Weights of a small image embedding model.
Model: 4.2M parameters, 40-pixel images, norm rmsnorm, activation gelu, moe expert_choice, num experts 8, patch size [2, 2], depths [2, 4, 2].
Training: 40000 steps, batches of 128.
Data: trained on views of escape-time and Newton fractals, 72500 training examples, 70.6 epochs.
Rows from expert 5 of block 3, named by matrix and row number. Rows with one number belong to one neuron. Each number is 50 + 12 x the weight over its row's rms, rounded and kept within 0 to 99. All counts start at 0. After the name is the row's rms in percent of the matrix's.
# up: expert up (model.blocks.3.mlp.up, 8x128x128), inputs 0-63
# down: expert down (model.blocks.3.mlp.down, 8x128x128, transposed), outputs 0-63
up.53 050:55 47 75 51 55 58 37 51 39 58 21 66 45 39 39 66 28 34 65 57 54 39 45 53 42 48 62 55 52 41 80 52 50 69 55 38 36 26 50 34 73 27 27 53 51 46 49 44 47 54 35 35 22 46 53 59 43 45 63 45 50 39 48 40
up.54 048:49 58 54 46 49 56 36 46 46 52 45 42 57 51 60 57 63 50 52 49 53 42 39 49 63 37 54 62 32 00 56 54 61 44 59 49 48 32 53 54 43 46 38 58 65 51 63 60 77 44 45 48 48 53 42 47 43 18 37 68 65 48 56 55
up.55 079:49 59 45 43 71 55 50 51 58 46 45 51 53 57 38 51 39 19 30 26 51 56 52 49 55 55 47 48 40 51 56 37 22 43 53 43 63 32 60 04 66 27 36 52 54 33 71 46 78 58 48 48 27 58 43 41 39 55 55 29 66 46 51 47
up.56 075:44 63 56 59 47 43 60 62 31 36 47 49 57 46 83 63 31 56 44 54 49 61 33 47 56 63 44 60 40 57 81 31 51 66 57 51 58 39 51 45 68 69 45 61 48 30 24 49 37 52 42 50 84 58 43 34 55 41 46 37 44 47 70 55
up.57 050:40 48 46 51 39 49 54 42 57 40 50 60 55 59 68 64 47 78 56 47 40 64 31 47 60 60 57 61 60 64 53 33 42 29 56 60 33 49 58 37 66 33 54 42 56 31 70 49 69 57 40 55 49 59 40 36 46 50 55 49 64 57 54 42
up.58 068:52 60 42 62 69 59 50 43 57 43 44 59 72 54 54 44 53 00 46 49 51 49 56 60 53 38 45 49 62 62 48 45 40 63 51 47 14 70 49 47 37 52 28 62 41 55 53 58 65 42 51 55 66 53 46 42 48 59 54 50 48 53 53 49
up.59 104:56 49 55 85 38 53 46 35 45 52 51 45 57 44 52 46 25 44 32 46 43 49 36 51 61 55 13 64 54 52 61 55 54 52 51 62 55 34 60 38 74 40 42 33 49 42 55 41 43 54 69 53 26 77 21 46 57 22 58 47 57 36 48 60
up.60 054:43 57 47 64 79 51 62 48 45 48 43 47 59 41 49 62 38 20 28 72 39 36 65 44 52 55 84 48 55 52 52 56 51 77 65 39 56 42 38 61 36 36 39 55 44 58 44 50 36 35 55 74 35 42 48 54 58 56 46 39 49 29 49 40
up.61 122:54 49 59 40 44 55 49 34 45 60 30 62 56 53 21 49 50 44 54 53 69 36 33 47 47 49 75 47 45 56 43 37 48 46 66 52 15 28 55 34 62 53 36 55 51 60 43 44 46 44 35 82 26 50 55 69 44 44 57 59 77 51 56 56
up.62 091:48 54 57 28 43 45 40 48 58 41 50 74 41 56 79 52 39 24 50 65 42 46 33 60 57 54 41 54 46 23 66 64 37 47 41 54 27 41 62 34 49 35 53 43 48 62 57 48 69 47 50 58 52 51 66 57 60 48 46 50 55 55 51 77
up.63 062:54 59 30 77 67 57 50 44 61 41 55 53 49 71 35 33 52 45 38 59 48 25 87 49 49 54 51 22 41 40 34 51 74 61 70 47 35 43 49 63 47 48 62 57 61 23 44 68 73 57 47 59 23 29 32 57 48 58 53 45 47 28 58 41
up.64 123:49 26 47 91 53 60 58 31 63 58 51 49 55 52 50 25 70 31 38 30 41 51 51 44 41 41 53 48 37 36 56 51 49 22 49 43 38 58 45 56 49 41 37 52 56 42 45 58 54 54 59 35 33 32 62 60 42 32 49 59 53 37 60 60
up.65 052:51 46 66 53 58 44 44 44 51 56 42 60 41 34 69 67 30 40 62 46 48 47 51 50 50 63 43 65 44 60 75 42 60 56 58 46 64 31 57 52 63 11 23 42 67 54 59 46 47 55 41 22 38 53 51 52 48 18 58 38 56 44 67 55
up.66 027:51 48 65 61 59 49 53 54 66 55 42 36 32 51 52 48 70 19 36 44 43 58 74 62 40 47 46 61 48 41 67 55 41 61 49 45 41 66 66 62 26 75 58 54 45 37 32 55 35 49 55 62 36 67 46 35 51 45 44 34 54 49 43 56
up.67 023:44 44 48 37 43 57 41 51 38 52 54 36 54 46 18 59 59 70 51 51 66 49 50 47 55 37 56 45 42 71 09 55 54 24 41 57 51 56 44 50 27 23 48 50 45 70 50 37 34 64 48 30 56 56 34 61 58 61 52 35 51 65 41 53
up.68 048:49 36 37 62 58 51 40 52 60 57 44 45 53 64 37 68 35 50 40 50 37 54 56 49 50 61 63 67 34 20 42 43 53 17 70 62 57 57 67 29 68 30 18 48 61 54 58 37 65 52 63 56 66 18 49 37 53 42 59 50 52 52 51 67
up.69 094:47 58 43 55 43 46 48 43 35 53 64 50 47 79 52 38 68 50 46 57 57 77 53 49 54 45 53 38 42 42 37 39 77 44 58 57 91 49 59 50 44 02 47 43 58 65 57 64 51 52 63 54 58 30 41 61 56 53 49 58 43 42 44 34
up.70 154:52 60 54 66 60 57 49 56 45 55 40 48 51 64 77 64 61 75 34 39 48 45 34 48 43 59 52 41 53 35 78 41 47 49 40 42 57 71 70 51 67 45 46 51 49 36 61 55 79 57 47 72 74 57 56 50 39 33 45 70 53 41 53 45
up.71 155:54 34 72 19 54 55 39 54 43 65 37 42 69 44 48 28 62 41 52 56 43 28 59 55 38 50 44 42 44 36 52 41 58 38 50 48 60 55 48 72 25 73 63 58 53 46 52 50 56 48 65 49 21 49 53 69 36 60 48 50 19 60 47 49
up.72 169:48 22 63 74 38 45 51 53 19 62 40 48 48 40 44 48 40 11 53 50 60 58 45 47 54 50 60 57 48 47 37 27 52 24 51 58 47 63 53 54 53 35 45 50 50 33 60 51 35 41 67 76 74 41 55 47 58 65 52 69 64 53 38 37
up.73 130:53 57 51 41 62 37 58 48 45 53 37 61 66 37 46 81 55 40 62 69 48 62 68 49 60 50 62 59 44 53 36 49 69 84 67 54 35 52 30 72 45 40 45 34 43 34 57 49 43 56 43 41 72 45 48 64 62 62 51 50 51 55 55 26
up.74 081:47 42 58 32 28 53 43 66 51 48 44 39 62 36 58 69 41 45 61 42 41 43 56 50 58 48 63 83 42 56 39 43 54 92 50 52 74 43 37 42 75 42 47 50 40 66 41 50 54 50 51 74 68 47 53 57 52 41 56 46 46 55 41 37
up.75 034:52 47 28 41 54 44 45 50 55 58 44 48 44 55 31 64 64 32 38 53 42 42 55 43 46 37 77 44 50 64 52 52 53 28 67 42 38 40 38 26 89 62 45 50 36 54 34 49 46 54 62 56 75 43 38 73 59 34 61 36 60 64 55 45
up.76 103:52 25 36 64 37 36 42 67 53 41 55 45 54 59 44 43 60 63 58 46 51 40 43 51 54 45 59 51 40 19 51 35 47 42 58 51 69 28 53 37 74 45 40 49 58 75 60 34 60 55 67 20 64 42 31 49 49 39 57 52 60 63 44 21
up.77 031:59 23 43 40 76 40 35 62 47 48 46 40 58 34 54 63 37 70 59 27 52 58 52 54 59 35 48 49 54 33 39 51 61 43 50 54 41 70 34 54 51 74 34 40 60 61 51 61 65 49 74 39 56 52 38 48 56 26 53 66 57 50 44 30
up.78 097:47 43 51 53 50 46 46 35 38 55 46 39 68 36 79 59 58 17 69 35 48 48 61 49 51 42 76 67 38 47 63 36 55 47 55 45 63 24 39 38 61 65 37 54 45 49 54 44 50 50 53 55 30 32 36 52 44 39 51 43 35 64 50 26
up.79 079:51 60 66 53 30 37 50 51 47 57 38 48 37 34 79 66 25 62 68 40 41 66 42 42 41 52 53 60 55 58 54 38 71 58 34 48 52 50 48 63 64 18 29 32 52 50 39 60 63 54 42 64 54 61 39 44 56 52 55 61 48 48 61 56
up.80 056:53 49 55 51 56 41 48 55 45 63 34 40 43 32 41 46 44 97 60 52 27 52 71 45 61 46 35 70 57 42 58 28 49 52 55 52 65 41 48 58 45 57 47 34 43 49 46 60 73 51 75 26 44 53 53 40 50 30 47 53 57 48 47 67
up.81 116:48 31 55 65 33 47 42 47 55 48 50 44 43 54 50 30 34 22 35 43 42 44 33 41 36 54 50 86 51 54 52 39 40 45 63 61 72 60 45 58 58 00 20 51 59 63 54 46 88 43 49 71 62 48 43 35 60 59 45 68 56 49 50 44
up.82 093:49 72 51 35 45 51 33 38 48 51 47 60 28 63 41 35 47 70 65 38 52 40 37 53 56 40 40 50 49 23 33 69 41 26 59 50 38 71 67 39 42 54 39 47 55 73 41 46 55 43 23 30 49 43 41 50 61 43 42 58 59 40 55 99
up.83 032:58 43 40 71 77 58 74 42 54 62 35 53 62 46 70 39 52 35 32 31 33 66 40 43 37 35 29 48 65 37 58 77 43 50 55 52 49 29 58 52 33 59 25 53 43 32 39 37 38 33 46 52 46 76 48 44 50 51 52 54 59 51 59 56
up.84 096:48 43 43 67 43 47 49 59 35 41 54 42 44 68 45 30 47 55 53 58 46 63 64 42 60 41 33 40 47 42 53 52 64 21 63 57 75 56 53 38 39 38 53 63 53 40 34 59 47 43 55 61 62 55 27 38 68 74 41 64 61 61 52 53
up.85 129:50 42 47 54 57 44 60 58 51 49 29 39 37 39 66 54 34 59 50 50 55 60 33 50 35 51 56 71 58 63 43 44 22 41 48 42 48 51 46 31 89 73 43 65 42 47 37 40 64 52 49 63 54 54 75 60 53 84 59 40 35 53 47 44
up.86 089:45 52 60 29 68 50 56 52 42 51 32 44 54 34 34 51 09 60 42 49 50 40 69 50 61 73 54 64 43 55 46 22 51 67 53 48 36 39 46 67 63 17 46 41 49 48 39 57 41 51 73 50 55 48 58 56 47 67 43 59 49 37 72 57
up.87 167:52 72 64 38 39 38 53 55 45 51 50 60 52 42 67 60 78 29 55 65 56 54 45 55 36 51 99 52 51 54 60 64 60 59 41 43 50 59 59 39 52 62 39 58 43 78 50 42 47 47 51 47 80 19 90 53 39 60 49 63 35 61 37 53
up.88 084:55 48 46 51 66 50 46 56 46 55 53 49 63 46 64 43 60 55 46 47 50 79 67 49 39 70 45 56 61 45 47 72 64 25 54 46 52 46 49 73 91 71 54 39 41 38 45 54 49 65 40 42 33 75 41 63 35 58 70 25 24 32 48 57
up.89 096:51 44 50 63 59 57 49 23 46 33 60 52 56 64 48 56 38 60 47 56 50 32 28 49 42 41 83 35 48 50 52 55 52 67 74 52 21 53 57 30 34 55 59 51 46 64 73 41 68 45 61 36 56 30 56 56 57 47 51 41 68 41 44 63
up.90 128:46 46 53 63 72 51 57 44 42 48 37 55 57 54 39 56 21 73 35 44 47 53 54 46 54 57 48 79 48 75 33 42 41 72 50 46 35 56 44 55 56 47 39 72 41 52 39 58 51 60 75 52 80 59 44 52 40 55 49 57 35 49 52 54
up.91 141:46 71 42 28 57 39 48 52 49 41 43 44 50 47 51 55 28 11 49 49 46 68 49 49 52 65 48 50 44 58 64 39 37 54 51 52 78 46 64 29 26 83 55 40 47 78 46 66 47 43 67 48 56 36 39 40 61 46 41 44 64 42 43 39
up.92 140:54 41 50 49 67 63 42 44 60 65 36 66 66 33 20 42 72 56 61 53 40 59 69 47 55 47 64 59 52 66 60 55 51 08 46 47 47 42 44 61 69 70 55 59 54 50 42 48 41 51 35 62 58 50 66 52 38 36 47 71 61 47 46 54
up.93 051:44 42 37 16 48 53 46 50 80 54 53 55 61 56 40 69 35 66 44 71 61 70 19 41 56 50 72 51 53 37 32 42 41 29 52 47 41 44 72 46 60 63 32 71 61 46 62 48 51 60 49 62 60 34 38 51 47 34 52 51 65 56 52 46
up.94 070:55 48 38 70 43 44 45 38 50 54 53 60 55 59 41 52 41 35 72 48 57 64 41 42 48 44 60 57 47 56 49 35 49 38 60 50 65 58 49 41 53 57 46 45 41 55 66 57 73 37 45 00 44 35 30 48 45 42 52 73 61 53 47 65
up.95 064:43 51 36 34 62 53 50 50 63 40 56 62 56 68 39 83 66 39 27 47 53 49 25 50 38 41 53 56 56 56 29 49 48 77 66 50 51 71 58 62 29 43 34 53 51 30 52 55 59 54 59 56 65 49 45 45 48 32 51 62 60 41 44 39
up.96 046:56 30 55 65 42 51 46 44 51 46 51 47 55 46 29 58 56 24 61 48 48 45 67 57 51 35 60 64 42 65 35 54 59 54 58 48 48 30 36 30 80 90 36 61 59 56 48 45 42 58 55 36 60 42 42 57 39 48 57 44 68 54 50 48
up.97 027:45 53 57 41 63 59 47 50 43 23 28 51 70 40 42 69 43 48 65 35 61 63 58 55 56 53 73 45 43 52 69 46 61 38 61 52 49 54 56 34 50 45 53 44 46 50 29 78 49 68 48 64 67 55 36 56 50 44 52 44 45 49 60 61
up.98 143:47 33 48 70 39 56 54 52 50 49 31 40 68 43 60 45 26 36 32 57 43 36 45 58 52 66 49 58 45 30 64 35 56 80 52 50 52 37 47 67 20 21 30 65 52 49 48 47 66 56 34 99 68 35 38 52 50 55 44 43 62 53 55 50
up.99 056:46 58 52 45 50 48 55 56 46 52 47 55 52 47 56 86 27 21 52 50 55 50 47 48 53 49 17 60 34 45 71 44 41 76 43 48 48 45 56 25 72 21 37 60 58 49 64 48 41 53 56 71 73 54 47 56 44 53 48 65 36 50 50 40
up.100 136:50 49 43 81 66 52 56 31 55 47 42 56 68 51 57 40 49 45 47 46 43 46 50 51 52 40 68 38 52 57 61 42 34 28 72 42 37 46 42 36 47 99 57 61 45 44 24 53 37 55 60 28 48 56 43 51 34 49 52 56 58 54 43 46
up.101 128:50 54 54 68 53 51 47 37 39 43 44 63 68 42 73 66 46 45 51 51 17 44 80 48 53 49 22 32 56 52 60 43 40 71 74 47 59 41 45 55 28 96 70 38 47 48 31 50 48 50 59 30 46 65 42 43 55 41 48 45 37 42 40 62
up.102 108:53 63 50 52 34 62 58 56 48 65 60 50 61 70 60 56 39 11 44 41 44 50 57 56 58 34 20 67 52 60 36 57 49 43 64 51 62 55 47 28 92 35 44 45 50 35 51 43 57 42 50 54 58 51 23 36 62 37 50 42 50 56 48 66
up.103 122:43 45 44 84 57 58 55 52 49 39 43 62 58 70 82 47 31 40 31 49 42 51 37 56 53 40 42 47 48 35 46 62 55 64 78 48 65 46 50 44 48 02 46 49 41 68 57 54 63 54 59 36 55 72 46 52 41 40 49 44 58 45 77 69
up.104 135:50 77 50 55 75 50 57 55 50 43 48 46 62 48 40 60 50 44 23 59 40 54 69 41 61 55 45 46 45 30 65 55 47 41 40 46 48 37 49 25 52 28 44 62 52 24 36 66 66 58 60 34 15 71 32 21 42 36 60 27 40 40 38 67
down.53 042:47 33 47 11 60 59 45 41 48 38 57 54 34 60 53 47 47 51 45 44 62 51 31 53 58 48 36 64 54 57 35 40 59 74 67 56 53 77 63 62 32 49 43 54 59 43 72 49 59 56 68 69 61 56 62 52 49 28 49 44 37 53 36 62
down.54 047:48 31 54 50 52 50 41 44 46 57 52 57 12 53 70 53 44 58 52 45 66 35 62 47 54 61 39 50 38 56 51 42 47 38 79 52 52 68 45 76 30 34 44 47 56 68 46 46 57 56 58 76 58 28 46 79 55 50 58 54 48 44 30 39
down.55 073:46 61 69 15 51 51 52 57 35 20 53 43 42 57 53 49 60 26 50 47 57 33 43 41 48 46 59 53 83 57 55 46 50 38 66 49 61 31 59 49 28 84 58 46 43 42 60 22 62 47 42 49 56 23 40 55 50 51 44 55 35 65 39 64
down.56 075:40 54 36 30 54 56 43 45 52 53 50 71 55 55 62 63 47 50 50 41 42 39 39 43 47 62 54 63 83 54 49 42 51 43 44 36 78 41 50 43 60 46 65 27 44 52 93 66 57 52 64 34 63 50 65 58 50 24 49 63 54 46 42 56
down.57 053:47 82 43 48 50 40 55 58 45 52 37 53 34 45 31 52 37 23 58 57 42 41 60 59 59 48 67 39 22 83 45 46 37 36 70 78 65 31 44 74 44 58 64 65 49 63 58 52 41 34 75 39 71 46 40 51 60 38 58 62 48 37 64 43
down.58 073:43 46 59 41 39 56 41 44 60 50 38 39 68 55 80 58 49 69 65 36 75 54 38 57 43 63 52 62 69 58 36 57 35 59 41 28 49 48 69 62 28 52 53 48 30 55 88 55 54 49 33 54 49 75 33 44 50 36 63 55 52 51 42 82
down.59 110:56 57 61 20 11 39 46 52 57 34 55 38 41 38 58 47 36 12 56 30 44 28 23 72 47 54 53 63 60 65 51 41 41 42 56 55 68 67 52 50 33 24 47 56 47 38 51 41 55 35 63 60 48 43 65 47 61 53 49 53 58 45 45 57
down.60 054:39 36 62 32 65 52 57 53 44 68 31 35 55 59 55 72 55 39 67 45 66 51 50 52 55 55 27 47 39 43 44 40 48 45 56 50 48 47 60 59 50 33 35 39 44 45 51 71 64 52 31 61 42 56 84 49 32 44 66 38 41 55 59 75
down.61 139:47 46 43 44 70 47 49 49 47 49 43 36 35 62 47 49 54 48 55 48 57 21 48 39 42 54 43 43 57 28 74 35 57 48 37 46 61 50 56 64 42 40 59 44 53 62 53 56 56 55 74 57 64 46 93 37 52 64 56 48 56 44 47 76
down.62 097:49 45 38 38 40 49 49 36 52 45 51 53 50 49 41 26 43 30 57 47 66 58 49 68 56 55 65 68 47 59 13 65 46 68 59 51 36 91 39 66 58 64 53 45 47 46 50 29 48 60 53 44 37 22 43 54 56 65 32 48 69 52 55 39
down.63 061:55 53 53 48 38 58 54 50 43 56 47 61 69 35 52 59 33 39 57 48 32 71 66 54 47 54 49 61 60 88 41 45 46 51 68 38 25 48 43 73 29 57 47 57 50 54 43 69 48 44 33 11 53 79 41 39 40 44 66 52 58 42 56 50
down.64 124:43 63 46 40 43 46 58 54 33 73 44 64 77 41 59 54 33 61 58 58 47 45 43 55 49 48 49 36 54 69 24 50 67 76 61 43 46 45 37 71 27 53 44 48 51 45 38 41 34 41 55 58 34 46 52 40 42 80 50 48 52 42 52 27
down.65 065:54 46 42 34 41 45 45 49 61 39 54 44 35 50 54 42 73 34 69 42 56 68 40 57 60 42 38 57 48 49 35 51 57 54 68 52 30 65 77 57 35 46 53 56 52 37 66 18 67 53 45 49 42 59 43 52 66 37 45 50 55 66 39 58
down.66 024:45 39 34 27 45 69 52 57 55 43 62 44 68 63 56 45 51 32 58 66 50 47 51 51 42 47 36 41 44 47 50 43 56 57 53 32 78 38 42 62 68 42 34 57 53 63 46 92 57 35 37 52 63 61 55 47 49 61 73 39 60 47 31 41
down.67 022:53 34 54 79 56 55 51 43 60 56 50 54 49 53 43 50 36 58 49 51 48 24 45 58 34 63 57 38 23 48 38 55 43 36 70 72 37 35 21 54 39 67 84 73 51 49 35 62 59 46 46 35 53 40 76 42 31 64 43 40 58 51 54 44
down.68 048:64 55 54 42 29 51 44 45 52 52 41 41 48 23 71 36 30 56 45 41 67 42 42 47 41 58 53 73 43 45 58 33 45 55 53 34 56 71 61 55 28 70 35 55 43 65 43 30 52 50 36 94 44 57 45 61 27 36 40 41 53 54 34 19
down.69 090:48 22 51 46 62 45 52 58 43 24 57 56 57 50 58 24 34 40 55 53 33 58 60 57 59 66 43 53 29 63 37 59 55 29 75 57 44 42 39 60 46 87 66 66 52 30 53 45 40 54 41 24 54 67 46 52 51 55 49 33 62 51 58 34
down.70 153:47 59 62 48 33 52 34 46 34 61 51 58 34 58 54 67 36 38 40 51 62 31 28 47 53 53 50 41 44 42 56 51 48 44 33 58 49 23 60 29 60 35 66 66 47 62 67 27 56 45 43 67 35 51 39 47 45 40 37 39 41 54 34 88
down.71 157:57 70 56 80 41 48 58 51 51 44 45 54 26 55 53 66 48 59 49 51 68 55 61 52 39 45 22 60 43 70 70 58 38 94 38 38 44 56 56 39 67 65 34 66 41 74 61 60 41 49 37 46 37 56 61 54 39 41 56 27 31 52 62 81
down.72 137:49 59 53 53 54 46 52 48 37 54 53 70 55 53 54 35 42 18 43 49 43 49 38 61 48 39 54 31 53 75 40 64 44 38 45 53 31 35 37 76 49 48 65 55 57 39 46 27 41 65 46 62 10 82 42 67 46 49 48 38 60 41 62 59
down.73 140:42 44 54 51 46 59 52 51 61 67 45 40 68 52 81 37 45 38 49 47 58 53 45 43 48 51 57 46 58 45 54 58 50 41 48 42 72 66 78 45 36 44 36 45 45 55 53 33 51 48 20 72 56 62 99 47 47 49 25 42 31 38 39 52
down.74 065:58 35 49 29 51 43 50 42 27 51 64 47 40 55 75 65 43 35 47 51 67 57 46 46 45 44 53 56 55 21 75 61 56 28 39 32 60 45 74 35 75 63 53 44 50 47 70 51 55 49 68 69 49 24 58 59 31 46 49 50 46 57 41 83
down.75 031:47 30 60 56 31 55 42 48 54 22 44 36 63 56 47 71 33 76 37 61 53 50 44 63 41 57 43 27 52 41 48 59 62 42 43 54 59 42 27 67 03 67 70 52 52 35 59 58 57 61 54 62 32 35 51 33 32 51 48 26 49 53 52 50
down.76 092:52 47 47 61 42 46 50 56 34 72 63 29 39 64 63 53 58 32 66 60 62 40 30 45 47 42 59 30 34 42 64 38 46 58 61 36 38 52 54 29 13 50 46 45 45 45 63 69 50 51 38 55 36 38 50 71 35 43 45 29 48 69 59 53
down.77 027:58 51 49 70 25 61 48 53 44 47 45 37 55 65 45 37 68 42 53 62 61 43 15 51 49 34 53 40 20 41 10 38 57 56 62 68 55 23 61 68 33 46 71 69 41 52 47 58 31 51 40 68 52 29 60 61 38 37 31 49 48 67 59 50
down.78 085:46 63 64 22 40 48 42 53 36 48 37 46 47 41 63 66 53 35 61 48 50 45 47 46 39 49 28 38 44 26 49 46 58 44 58 47 83 44 38 55 30 34 41 56 55 37 24 56 78 54 52 47 29 28 41 63 44 45 55 61 38 64 56 60
down.79 086:49 41 59 33 20 46 48 43 61 40 48 39 34 39 35 60 42 41 56 41 57 62 37 43 56 38 50 48 54 57 61 55 40 50 55 65 45 45 78 76 50 31 71 53 49 43 74 41 52 58 48 39 38 59 50 48 67 37 44 55 59 49 48 72
down.80 055:55 60 65 59 48 62 58 46 59 43 54 34 57 50 54 65 51 06 49 34 55 53 10 46 57 56 78 39 40 77 36 55 31 71 64 53 41 69 35 67 40 40 40 60 42 54 35 59 59 55 48 54 56 42 44 73 54 36 35 38 51 50 42 42
down.81 122:51 42 51 18 37 49 52 49 49 47 59 36 51 52 69 46 78 43 47 43 57 36 33 59 52 46 68 58 54 69 71 25 48 15 63 41 49 32 43 24 68 68 59 45 52 52 61 28 46 48 53 71 53 36 59 52 46 42 46 60 68 56 43 35
down.82 099:55 20 51 58 52 47 46 38 62 51 49 49 26 47 38 53 35 52 71 46 57 34 77 46 44 69 41 66 43 70 51 54 49 46 65 62 34 74 39 71 42 15 59 51 50 74 62 49 47 63 51 53 49 37 45 74 45 68 52 34 61 50 46 36
down.83 033:35 42 46 47 34 57 46 56 44 39 45 44 75 44 51 39 41 27 59 55 48 22 35 44 41 54 60 37 44 61 34 48 71 43 73 41 77 54 54 83 40 66 67 44 47 58 42 63 58 58 59 45 47 29 75 65 55 64 30 37 36 63 34 40
down.84 096:55 44 50 51 33 45 44 53 31 28 66 52 42 56 59 38 56 42 66 57 52 50 55 70 54 43 51 14 46 74 35 55 51 51 48 44 35 32 29 60 51 84 60 60 49 24 83 43 36 58 50 19 47 36 33 54 54 44 37 41 62 36 53 27
down.85 129:60 47 54 60 53 53 39 52 46 44 49 53 55 43 61 62 52 58 25 37 53 17 60 67 53 61 46 37 56 47 48 43 56 38 52 47 34 54 42 50 90 38 56 63 57 31 46 50 67 44 50 24 60 49 84 50 40 60 53 58 48 41 33 68
down.86 105:54 67 57 34 39 53 41 54 62 51 34 55 74 49 68 48 60 40 44 30 41 68 43 38 54 59 52 71 56 49 37 62 38 46 45 27 52 40 80 74 71 42 64 46 47 51 53 50 64 54 33 54 48 56 75 67 38 30 65 58 40 37 47 75
down.87 156:48 30 45 43 62 47 55 56 45 43 60 46 59 46 24 23 54 51 51 52 44 32 47 47 53 67 69 30 74 50 52 39 54 50 43 63 55 56 30 78 39 51 57 41 54 31 56 81 40 52 68 62 46 27 38 34 63 53 38 49 56 53 55 13
down.88 085:50 53 46 67 42 55 42 67 57 45 57 64 39 75 52 39 44 76 39 52 50 43 25 59 53 43 69 44 59 60 56 61 68 31 72 44 58 43 46 25 63 70 56 54 54 54 54 51 50 57 55 23 64 40 48 37 60 27 61 64 53 45 42 68
down.89 090:54 47 53 66 74 52 47 53 23 59 51 42 63 44 33 52 54 40 48 65 13 58 81 40 54 33 22 30 49 45 41 51 52 36 47 45 45 44 37 78 42 39 43 62 53 52 19 47 40 43 43 63 33 74 27 47 47 54 69 59 48 43 48 23
down.90 115:46 56 51 30 58 59 38 53 39 55 40 60 71 65 65 67 70 46 44 38 71 43 36 43 44 56 37 48 50 24 54 54 42 33 48 41 46 38 63 53 70 43 51 44 51 22 55 57 59 40 40 61 47 58 67 43 26 47 61 48 36 40 47 58
down.91 134:47 46 52 26 47 52 48 56 67 48 39 27 64 42 44 67 45 38 66 45 60 68 19 41 61 56 74 73 48 56 66 44 55 45 64 50 59 37 65 32 61 80 27 33 45 48 66 40 64 51 50 48 56 28 23 42 61 40 47 58 55 55 54 76
down.92 142:52 57 56 38 45 49 46 47 50 44 47 41 41 53 46 77 44 38 52 43 63 21 59 55 36 57 34 40 43 58 56 35 41 41 67 39 34 55 28 38 44 43 65 53 51 42 68 66 60 49 30 21 35 43 67 51 41 63 44 41 50 54 47 61
down.93 043:47 51 52 44 41 51 59 55 59 42 53 55 58 58 52 28 33 43 60 52 56 44 57 64 60 38 43 33 48 16 51 46 61 77 62 47 65 44 44 74 20 47 48 61 54 66 52 55 58 50 57 68 55 39 71 57 46 58 35 47 50 61 42 18
down.94 079:47 55 59 52 31 52 49 56 40 53 50 30 57 50 52 49 26 52 54 45 44 44 35 62 58 55 27 67 62 51 70 48 45 49 55 58 54 24 61 60 00 59 37 68 40 53 51 50 44 64 56 41 42 50 31 43 41 44 42 56 42 51 47 30
down.95 065:33 58 55 40 48 52 54 47 62 34 35 47 82 47 50 39 76 39 55 55 33 25 63 25 42 49 76 37 45 46 50 38 47 12 75 37 48 47 54 66 69 62 61 48 55 51 62 55 56 51 46 42 68 54 37 47 34 58 48 64 47 43 49 58
down.96 052:54 53 54 53 43 44 62 52 47 61 54 51 67 47 46 54 23 54 49 62 55 55 45 59 44 53 52 39 51 25 58 53 58 40 39 45 50 20 35 45 22 45 46 42 43 32 45 79 33 44 44 39 33 43 60 45 31 46 56 42 27 52 53 40
down.97 025:53 21 43 39 32 50 52 50 32 60 66 44 56 52 57 66 53 49 61 39 59 62 67 53 46 52 44 59 58 61 52 69 53 73 46 43 61 14 57 52 63 55 44 26 37 33 68 50 36 42 47 43 38 42 39 37 50 27 61 37 54 54 44 52
down.98 149:52 40 45 34 56 54 40 45 35 63 37 53 51 52 80 63 42 27 32 52 52 40 49 64 49 49 61 66 48 77 63 39 45 39 69 47 23 69 45 40 38 73 35 50 49 57 64 24 77 50 55 68 56 37 54 60 39 34 64 55 71 45 43 54
down.99 052:47 49 58 30 42 48 49 55 43 30 67 33 42 33 62 52 47 46 45 46 68 50 20 67 47 41 56 39 61 42 22 46 49 28 59 49 51 24 49 38 26 55 62 53 58 28 76 24 54 61 63 73 34 54 39 52 43 39 48 63 48 45 33 67
down.100 151:55 66 57 62 45 37 53 57 51 65 43 46 57 48 34 65 44 28 50 54 48 53 60 82 53 51 45 32 40 27 52 40 44 43 54 66 61 30 37 37 22 40 37 50 48 43 40 66 34 53 56 21 61 48 44 45 50 51 45 51 33 38 63 41
down.101 127:55 48 56 34 43 50 49 58 46 36 36 33 60 58 56 39 75 35 64 67 74 59 49 47 58 42 64 59 53 34 61 38 51 67 55 55 43 35 67 67 39 34 32 44 47 46 62 68 64 48 43 54 37 47 51 53 53 43 50 47 39 66 42 31
down.102 101:42 34 43 39 36 52 49 41 49 26 44 57 52 53 60 31 63 60 51 39 76 46 44 50 54 57 59 37 66 41 55 62 50 64 29 48 68 45 56 82 47 45 44 39 54 44 77 21 57 60 64 59 53 22 39 61 49 71 37 49 65 48 32 31
down.103 108:53 44 51 40 49 50 41 47 56 48 55 55 41 19 41 49 48 53 47 44 59 45 50 66 53 52 70 67 69 61 48 42 49 29 40 65 46 59 61 71 60 73 69 47 49 23 50 40 51 57 50 68 44 51 53 62 47 47 53 30 44 49 47 58
down.104 119:48 47 50 35 52 51 54 47 35 25 50 59 43 53 51 52 70 32 48 53 66 59 57 63 44 61 46 46 68 49 36 45 52 53 71 58 58 57 57 67 47 57 65 60 65 22 75 51 37 53 46 50 36 52 54 55 40 76 41 35 48 52 35 56